python train.py --model="spectrogram enhancement model" --dataset="simulated sounds of rotating machines with and without faults" --train_examples=39062 --gain_aug_db=6 --n_mels=64 --hop_length=160 --input="log_mel" --win_length=400 --task="enhancement" --loss="l1" --arch="unet" --norm="groupnorm" --activation="leaky_relu" --weight_standardization=false --pixel_unshuffle=2 --widths=[64, 128, 128] --blocks_per_level=2 --block="sep" --dropout=0.05 --attention=false --upsampling="pixel_shuffle" --init="trunc_normal_002" --residual_init="zero_last" --optimizer="adamw" --lr=0.0018 --beta1=0.9 --beta2=0.95 --eps=1e-08 --steps=26100 --batch_size=64 --epochs=42.8 --lr_schedule="wsd" --decay_fraction=0.3 --final_lr_fraction=0.01 --warmup_steps=520 --weight_decay=0.04
Rows from block 5 of a small spectrogram enhancement model, named by matrix and row number. Rows with one number belong to one channel. Each number is 128 + 24 x the weight over its row's rms, rounded and kept within 0 to 255. All counts start at 0. Numbers have three digits each.
After each channel's rows are labels from the 100 clips, of 14976, where the channel reaches its highest value: "strongest on" is what is common among them. Only what is clearly more common there than usual is listed. The data: simulated sounds of rotating machines with and without faults.
# convs1: first pointwise conv (model.mid.1.convs.1.weight, 128x128x1x1), inputs 0-127
# convs3: second pointwise conv (model.mid.1.convs.3.weight, 128x128x1x1, transposed), outputs 0-127

convs1.97:129124171103129122194124141162086144113092130124138128094116131122161115101094104128100102111168137131162151127155079129131112132145097111174050127121135126140136169081122129144149129127100152120148110155132143131158148089138107140093138123133111127099171093132152118138093142155119127136116147110206121087124091131106103148129130132131079085131099134122129118118116113129154124127142
convs3.97:127120097136117149096153114166113099155141107111104098142167112169116153152131156147131106103151116153091096135104106108102131099097145114146092105162146101148152135181144163117097089153130168138156112116174141153131143119081093113119112141159155129127082143137137116090124101123156129134127153151099120151168127126104146116150097115173161096110097092138157098112099136105126117153099
strongest on: turbine; reverberation; text has "room"; text has "reverberant"

convs1.64:144102142134129168148110092154116144168099125119166128127136105100135105119120130152124093120147113127142187115166068134130112119198111123147099148145128108107164162097124130120189109130125140121138109165129163130157164108119100121141122128091111125103117108111117094112066131148140117121124124103147120123106082124103091151122099121161076107127145151154129106114132115152191120127124
convs3.64:117124095126119147097164103154102099150147109118095107141170107172113157154128151143142102093132121142090094109102108115098107101098143119138095109151140100143157115170144152125093082135131157128135101107162136153136144112083091105096107132152150125129078136132155098086120086123143139133145165133101121139170123115100143110145104114168158095120105087129151089112098135111124125139089
strongest on: speed: slow; compressor; turbine

convs1.60:110130127148126129147053107181083163132080102110148123079138121139144071135138061161141118107155096129130137114138129130121123118133120114112109114136115106131113134080163129111142115100073175126166133150127147130149172105134106103097124126122091135151156131159110101156125120121098140138147086119136154099093125127107089132100144132121106130125075133121128100165158129145132133132105
convs3.60:114120122140117134096141119163102092154154113138103113130152115157106167170128159151138115138106125204135098089114111125115181123096095109139112124166149151151140104165148157137097142175129151106121113103141134145091127142090093128110100114170135098124130112119138133098121115135121152103135135161100124096159121141103104101151109126185125102094083111128148093102104118089117107108096
strongest on: gearbox; reverberation; text has "room"; text has "reverberant"

convs1.66:148106174112121130125092099119128116144108140121160125115120137099144111122142170135127116098125148127136216147162078126128092102190097129175119137102119137095158164105125124080171123127149142113130135144127142138144150095147108099155141132103101122054146085125128102121090121127130126118131133101145093126124102128082084152114110135131100091127145163121129122125116098124147103129127
convs3.66:139127174129127103154085145106147152101116149136144144122086134086147099106132104114101143156116136108162163132165157143165146157156107140130160147096106153117098118094097097122153174112110093117116148138092118098115094150167157135171139114101100132117167119123095140172147163121106120111102081115168130115085139141143104129112146139091098168138149152118104155144143113129140134116160
strongest on: speed: slow; compressor

convs1.73:139081100152132126094108106143142128188094133096130128143125111113086097112087137114137119101102130129126190144142079170123115107179115122149156135115111144136175145089110127126165116144142153152126119152127136128149139087133133123131117127116119098105117066087113113111104127119124139120128133110092107119077098132125099150108093122194107178118171131158128118104128117144158113127124
convs3.73:130142145154140116144118166116123151104103165145152165122115160099129108106123100105131159176124152142162123149132115157180181159123088120122154129112127156125090132104130116120137191124099116111127133146121113104093120159148157146170138137115125106140165095119112159144119168146103130111130075137115155106104124164151095159115155152108086133109132165110105162126157121138116134121193
strongest on: turbine; speed: slow

convs1.7:122141098124128088076126135141119105154086150116097129147152109111129121117068116065117125136124169130113137148106107133138121075144156160155173144102144124150170110093121128094129118146129129190110120123129138128146112131129191135100147132149151121090122089163130157115132143098111161155110121146098115116123111126168120138153107110176145194101102119152129141117103150145131117125140
convs3.7:148108144096108120123109096123154121134145100109112099126116099138155135128141159150109102089142099082110148128153152090119067105134178126120120117126103099121148125132104110105121091117140116149129167107113147149169117083126114109122107102101106170100101170169117097138152106100170107146107144107166097168123136087108150098135112099098162159157141097164144112143109127125148117122091
strongest on: gearbox

convs1.103:122159126095126097192130124155133119130136139157124125091153126162123125084120098162106146137144142125140121145112134177119094148119049153171065095086130110166120130137104126149120131135119133132180116098124146129093122121133136169148157132120133122107117092106159155190124164161092155120126124087170107140090125128145120129104156133130115120156128129136127147126107139096118136128161
convs3.103:150101172100099105129112114133126129121144132122109124148126106121177135133155126131115111111105121096145137098166148139177092131144126118113133146070077133139125108114069087116136132083072084091089147112104139117129080118129129099157114101120118138097126129146120103135163117131119138099125106106200112120125138113110120104138131107086119187168141121117127117153117093116154132092136
strongest on: reverberation; text has "room"; text has "reverberant"; piston engine

convs1.85:132177104170125139093119142116174137153141158167089131136112141050136084100152110125147170119109132133137142142119089119132103091171125122142140127111155081126136112134137128057157108113108117148139125121134123134101127103120141134172145129127151109110087104135093137096137128134123056118160117144096085148089138128150160112112126132147163131129151099142130148098114157132144117132132
convs3.85:185096175130096114126100112143139122124152123112109113138123107130187138114143145148100111120134103105114125122149144128159114124115130085115129107092083114146130122137069122111107142115080114125120159115120137135133078115132122108174103107108116153090115140160109109159157125088144103122098096124193100150099121109108125096129127110087126175174134110121125113183107105100145108138145
strongest on: speed: fast; electric motor

convs1.86:137164082134121122098121129162165119143144158142102128117111140087056117136076161133130145147103140127121128149099143141122126105129107145134135138072159077158148117121112126106126122142120123136125144104128138126094114122132157143160112121158148148118125098109116138110140132145125074114128124128090117120064137124156186097099124156105140183175144117171131133089120188122138096124136
convs3.86:118128103149136156103133161154081136128129165140139140133133148137100131133108112125123148166150166167105114136096104133132168104115099128149101116140145113142122109174125171112123126132088158113207099126182101103130127182117120127122137166158174079150103099113137141106111128119114100129130144147099165141131118179127095150116122155160138088097106116096125153124125124101118151159144
strongest on: speed: fast; electric motor

convs1.2:135161142154131141149098137091111096156124176108160130123168140173115124101131122140153137129129130131136137140127161098133186152116091083127093103174157096132091132129168125150121165086095160155112138123127116128112135151134140113133145129107122122093115155071083128198143119151111096144159082131145116131109119125138098121098134137143138105176155101116132135091135137088118111128156
convs3.2:106134102163154158124158144133102126133115142156136147139147151126100133134113133134161142157122143193127098150105084137115197131101109120117127114181168142137119169135184166153122163178135155166137111139134122114121170138117133155088136145148138106151150121132146152090094139156130128139157138166073151124148105138144109166130144141152116096096113149144132140091145150142095126146145
strongest on: reverberation; text has "room"; text has "reverberant"

convs1.39:120182126154133099132128141152095146156123116163087124122113124129145143110131126136124136096129131129118133122150123137118083101127124144128142129109149173184114130131117127102136150173124152139108114092130176131117156121134134157113166125122163101139077117174174156111126153066128148132095159129135141144110109133176129140132167108160156155112069094177126117142092184143160140126113
convs3.39:087161082144158145121149145129113124144119121131145136116142151135080132159125127126150145141127140174117118123096101124088170128122114135139122113176184140121128125139175159131128122166156152132136087134156128135106165154115124145112141153164141095152132106099155149106100132157111160127154153165064148101157121145143130143136122154192125076081105136117145129077139155133107124133114
strongest on: fan

convs1.87:136162090121123144094123119169168124142146162135103130113117147078071108137087163131127148141095133124124128156094145129127125117129104138133135136085156086155153128126110131107126135137123110130123145093129127129093108109136149138168125126163145155118126118098109141097150126148131065122131119113095112124067137117149193100104123163113131181174143117173129129088133176110134090124141
convs3.87:138140145112133112152123097094178109135131080113120112112123118118147125124143145127141113088111088106139136116150143119106091148136156114101151129126128144100139162088147102158126132141181108151058159131086151161115146070139131147124123095100083175114155145134126125151130133138145161138133118114152090101122129066135163106138134105097113159147145150160126097133137144158128099082102
strongest on: speed: fast; electric motor

convs1.33:093139142131124144135139150184083124120084136128126126119078119181139106133068060128149146145157154123130130120113148151123127136131137165143135111113127115148131127075131131115128114079129130096123146176130100131132109123129121091113130129146128111123154071145104113158154126130122129176150109104127115118081128128141112148197118145060144115134103154077127101134148119139141103131128
convs3.33:157110141107108125131125094137167134147138105116099121169135106119157133108134153152147090098130107090130126150137126113128109114121143103092118127125116154119137199099131089119126133129127081147096141113112139161157140060127115115143117075125114183116160168135138089142135121135175121129131128129148112173113126090095161131130133087082124153173130137177121072147105120136128122146150
strongest on: reverberation; text has "room"; text has "reverberant"; rattle

convs1.106:148185147129128076151130159098115115143131151173075128106123179139131122072152089155109176115123138122138136164141114165132118106144137141136114117121156136156123097144134129077126117109098118158151112088128127129105144139117137168112181128120141083123129114139134180121142161107116096109136130120167093161151129129177108116113124151159145103098122110112128158107080154096127140127137
convs3.106:082159093141170152129158146124109135134107129149154147117150153142088130144124125115159150140118144169126115124104102133101143129127124143130123140157187135121124128126175151148142114158168145134143098146150128138112181138113136161086149162151149108150146119106145156096099134165120161151153149126074151111160119148155132176136140155162126092067122152138140140071147166155107139130123
strongest on: fan

convs1.83:119173082137125147080141139146163124115148184124105125110111145074071150125092168145136135143116138130123125127074164111130132116114106120143127121104152085137130143114113132107111138126121120163108141122129109133096115136135144140143107124141157152110143131122113113123168127141130055126130139144095110125087167129145186121110109169097130184171144117146132123089137179128113086129152
convs3.83:111115100134122140107137146169072137121134149125124128139142123147107150152120123129108135143140165159089123116105111146125151109126095130146103122126133113140115088169100163110130099116077139099187093123190115110127100185100115108141132160153160074140093088101129121096132120123100113116127137133110160134150131183120088137130099153171129090101111099089135141116109107098135154136132
strongest on: speed: fast; electric motor

convs1.10:156179153161129100129091163095115098151134173139120128141172169151112124092145132153155169123129129127135131152131149135130161131120103097132111092160173099141116124135162125109119171095106160154129135086128111129122158162122155133127155128106128094099109135089093162149154133113113091119158098126140095135140138125156101118112160149147169101152159100101127155089115161086101120126153
convs3.10:156109156111093093120096113134143119124144122100107107132113103124160128129148130131089111110143111086126143126150160125162095122136134118137124129084077116137131101138064102095123116075087113093125148109129141125129066127129116092187108105113120141098101130137109104158167117094127113095096108120179103129105152124106132087135112110114136156158128105113128114172106087097166118114128
strongest on: fan

convs1.77:119178076131127136116139117147142117105133165124134130099110136074084133116100141142156118171105130129103129114074137105135118165130108108149116135131181104145141142095134124152127153117117140140104157147125112122091111125142137114171108131145148163112136151128098119137184113157165049153137119166089115139095155128126163121103105141132148165177139112126125107109150178140109105134149
convs3.77:164132162143128146130119108116165082151156083107115105103121123143159136123141159138136116115120070130122123120147143096108120134116159079112144095139130118139163156128148134140100157148165152169088162115097150161114160080139121149125098112105115169100132148162126129164130140118153148160123110133151079102108119073124167093141156113106140166139133142160133091149122159125125090110098
strongest on: speed: fast; electric motor

convs1.59:081133143128128089134136114141084147131069117161169129103105122177139124134080083089162117150142146114159132101143154101131199112117158114156132098115157088150096124126150125125114142091113161107084129146130133122123121131137106127149117127122164136122138111134105134180152117135075119153158109142128149156066140125142098133138117137085118123143119142139126085145141121160126090122117
convs3.59:168101161091095125128103092136144123140152088128088110159124111127150132113127156140125095086143111105139112129123117122140128123104139091088128096125102139103139179119130100134097147129120101130090163112099122148126116082140107107125106086096077173119137143133120093148115117107175120117120112135163100156105104091105119119128118084068109149171128134154118079152110087117101122137142
strongest on: fan

convs1.74:150187116159133109084139153096179126142148150159098137139086143067131128114157143131141158132115123134153124128116125111130117081147123110130144133122166089115134111144143129061141115084110140148153101108130086130079124129130147151152162129131151104117109125142097155104158138135126067112159102145102103154101170130156169111120133146157135126150149110123131144091111182120123111127119
convs3.74:076158099104160143141149140110127148123094134146148148122128145127078116127100104107161140132105161134150137124122120130100123137147124182141136173158169150104120136106190115157162118150190123144121103149112110121130172132131139153074161137143125114171163130093147147100102132163114149139154156106078157114147136138149127156111125144148126097099134149139117146082148148160110156126106
strongest on: speed: fast; compressor; muffled (low-pass)

convs1.56:125131132185127123133058112131082164152083120088154127105155135165119080144131073149147122128119120131130139154146136109128155105114126102103120115163124088146112120105190124102126145093067183151145120140129135126148190117128110099093117130123097101147138140134113106168123117121109117137159092140132130114075127134116076129132121143136112126114100126134123107152159129138138124129109
convs3.56:107124122149134146112149129150089109149141134157121125142156128151101152172121141137147130150103136217136092087110104137121195133097092119133122133167159159145130111151158155154106158175125147107124105119137124126099134157095121146099123121183139092136155112114141149092111131143114153101141137154089137094159117146124097121148115135186115098093095128128141116094122120112107114111113
strongest on: gearbox

convs1.44:086137123168126103140083091175091165125068110106163123102128139162133060139138049133152120144124104131124128137131129145121143116121119118110125115139129098139118112099180127112130140108084161148148134142129133131150186146119115108083119125126116137144130186145123116162128107128133143147151095146124162107082136126108087137120122130138126147101083129138127102163162139142124132129096
convs3.44:142141130105133119154112142098165163098097134115147144117103143100147089074125100106119133119147134042118158170140142130135075129154156143117141121098111109098115152097111098119152107085142106152136145152112117111160133104164151126141153136074113156131126139129120118157133134118140103151122123094159133162096131115145153151096137131066133150154169141124100154153148138160135149160154
strongest on: gearbox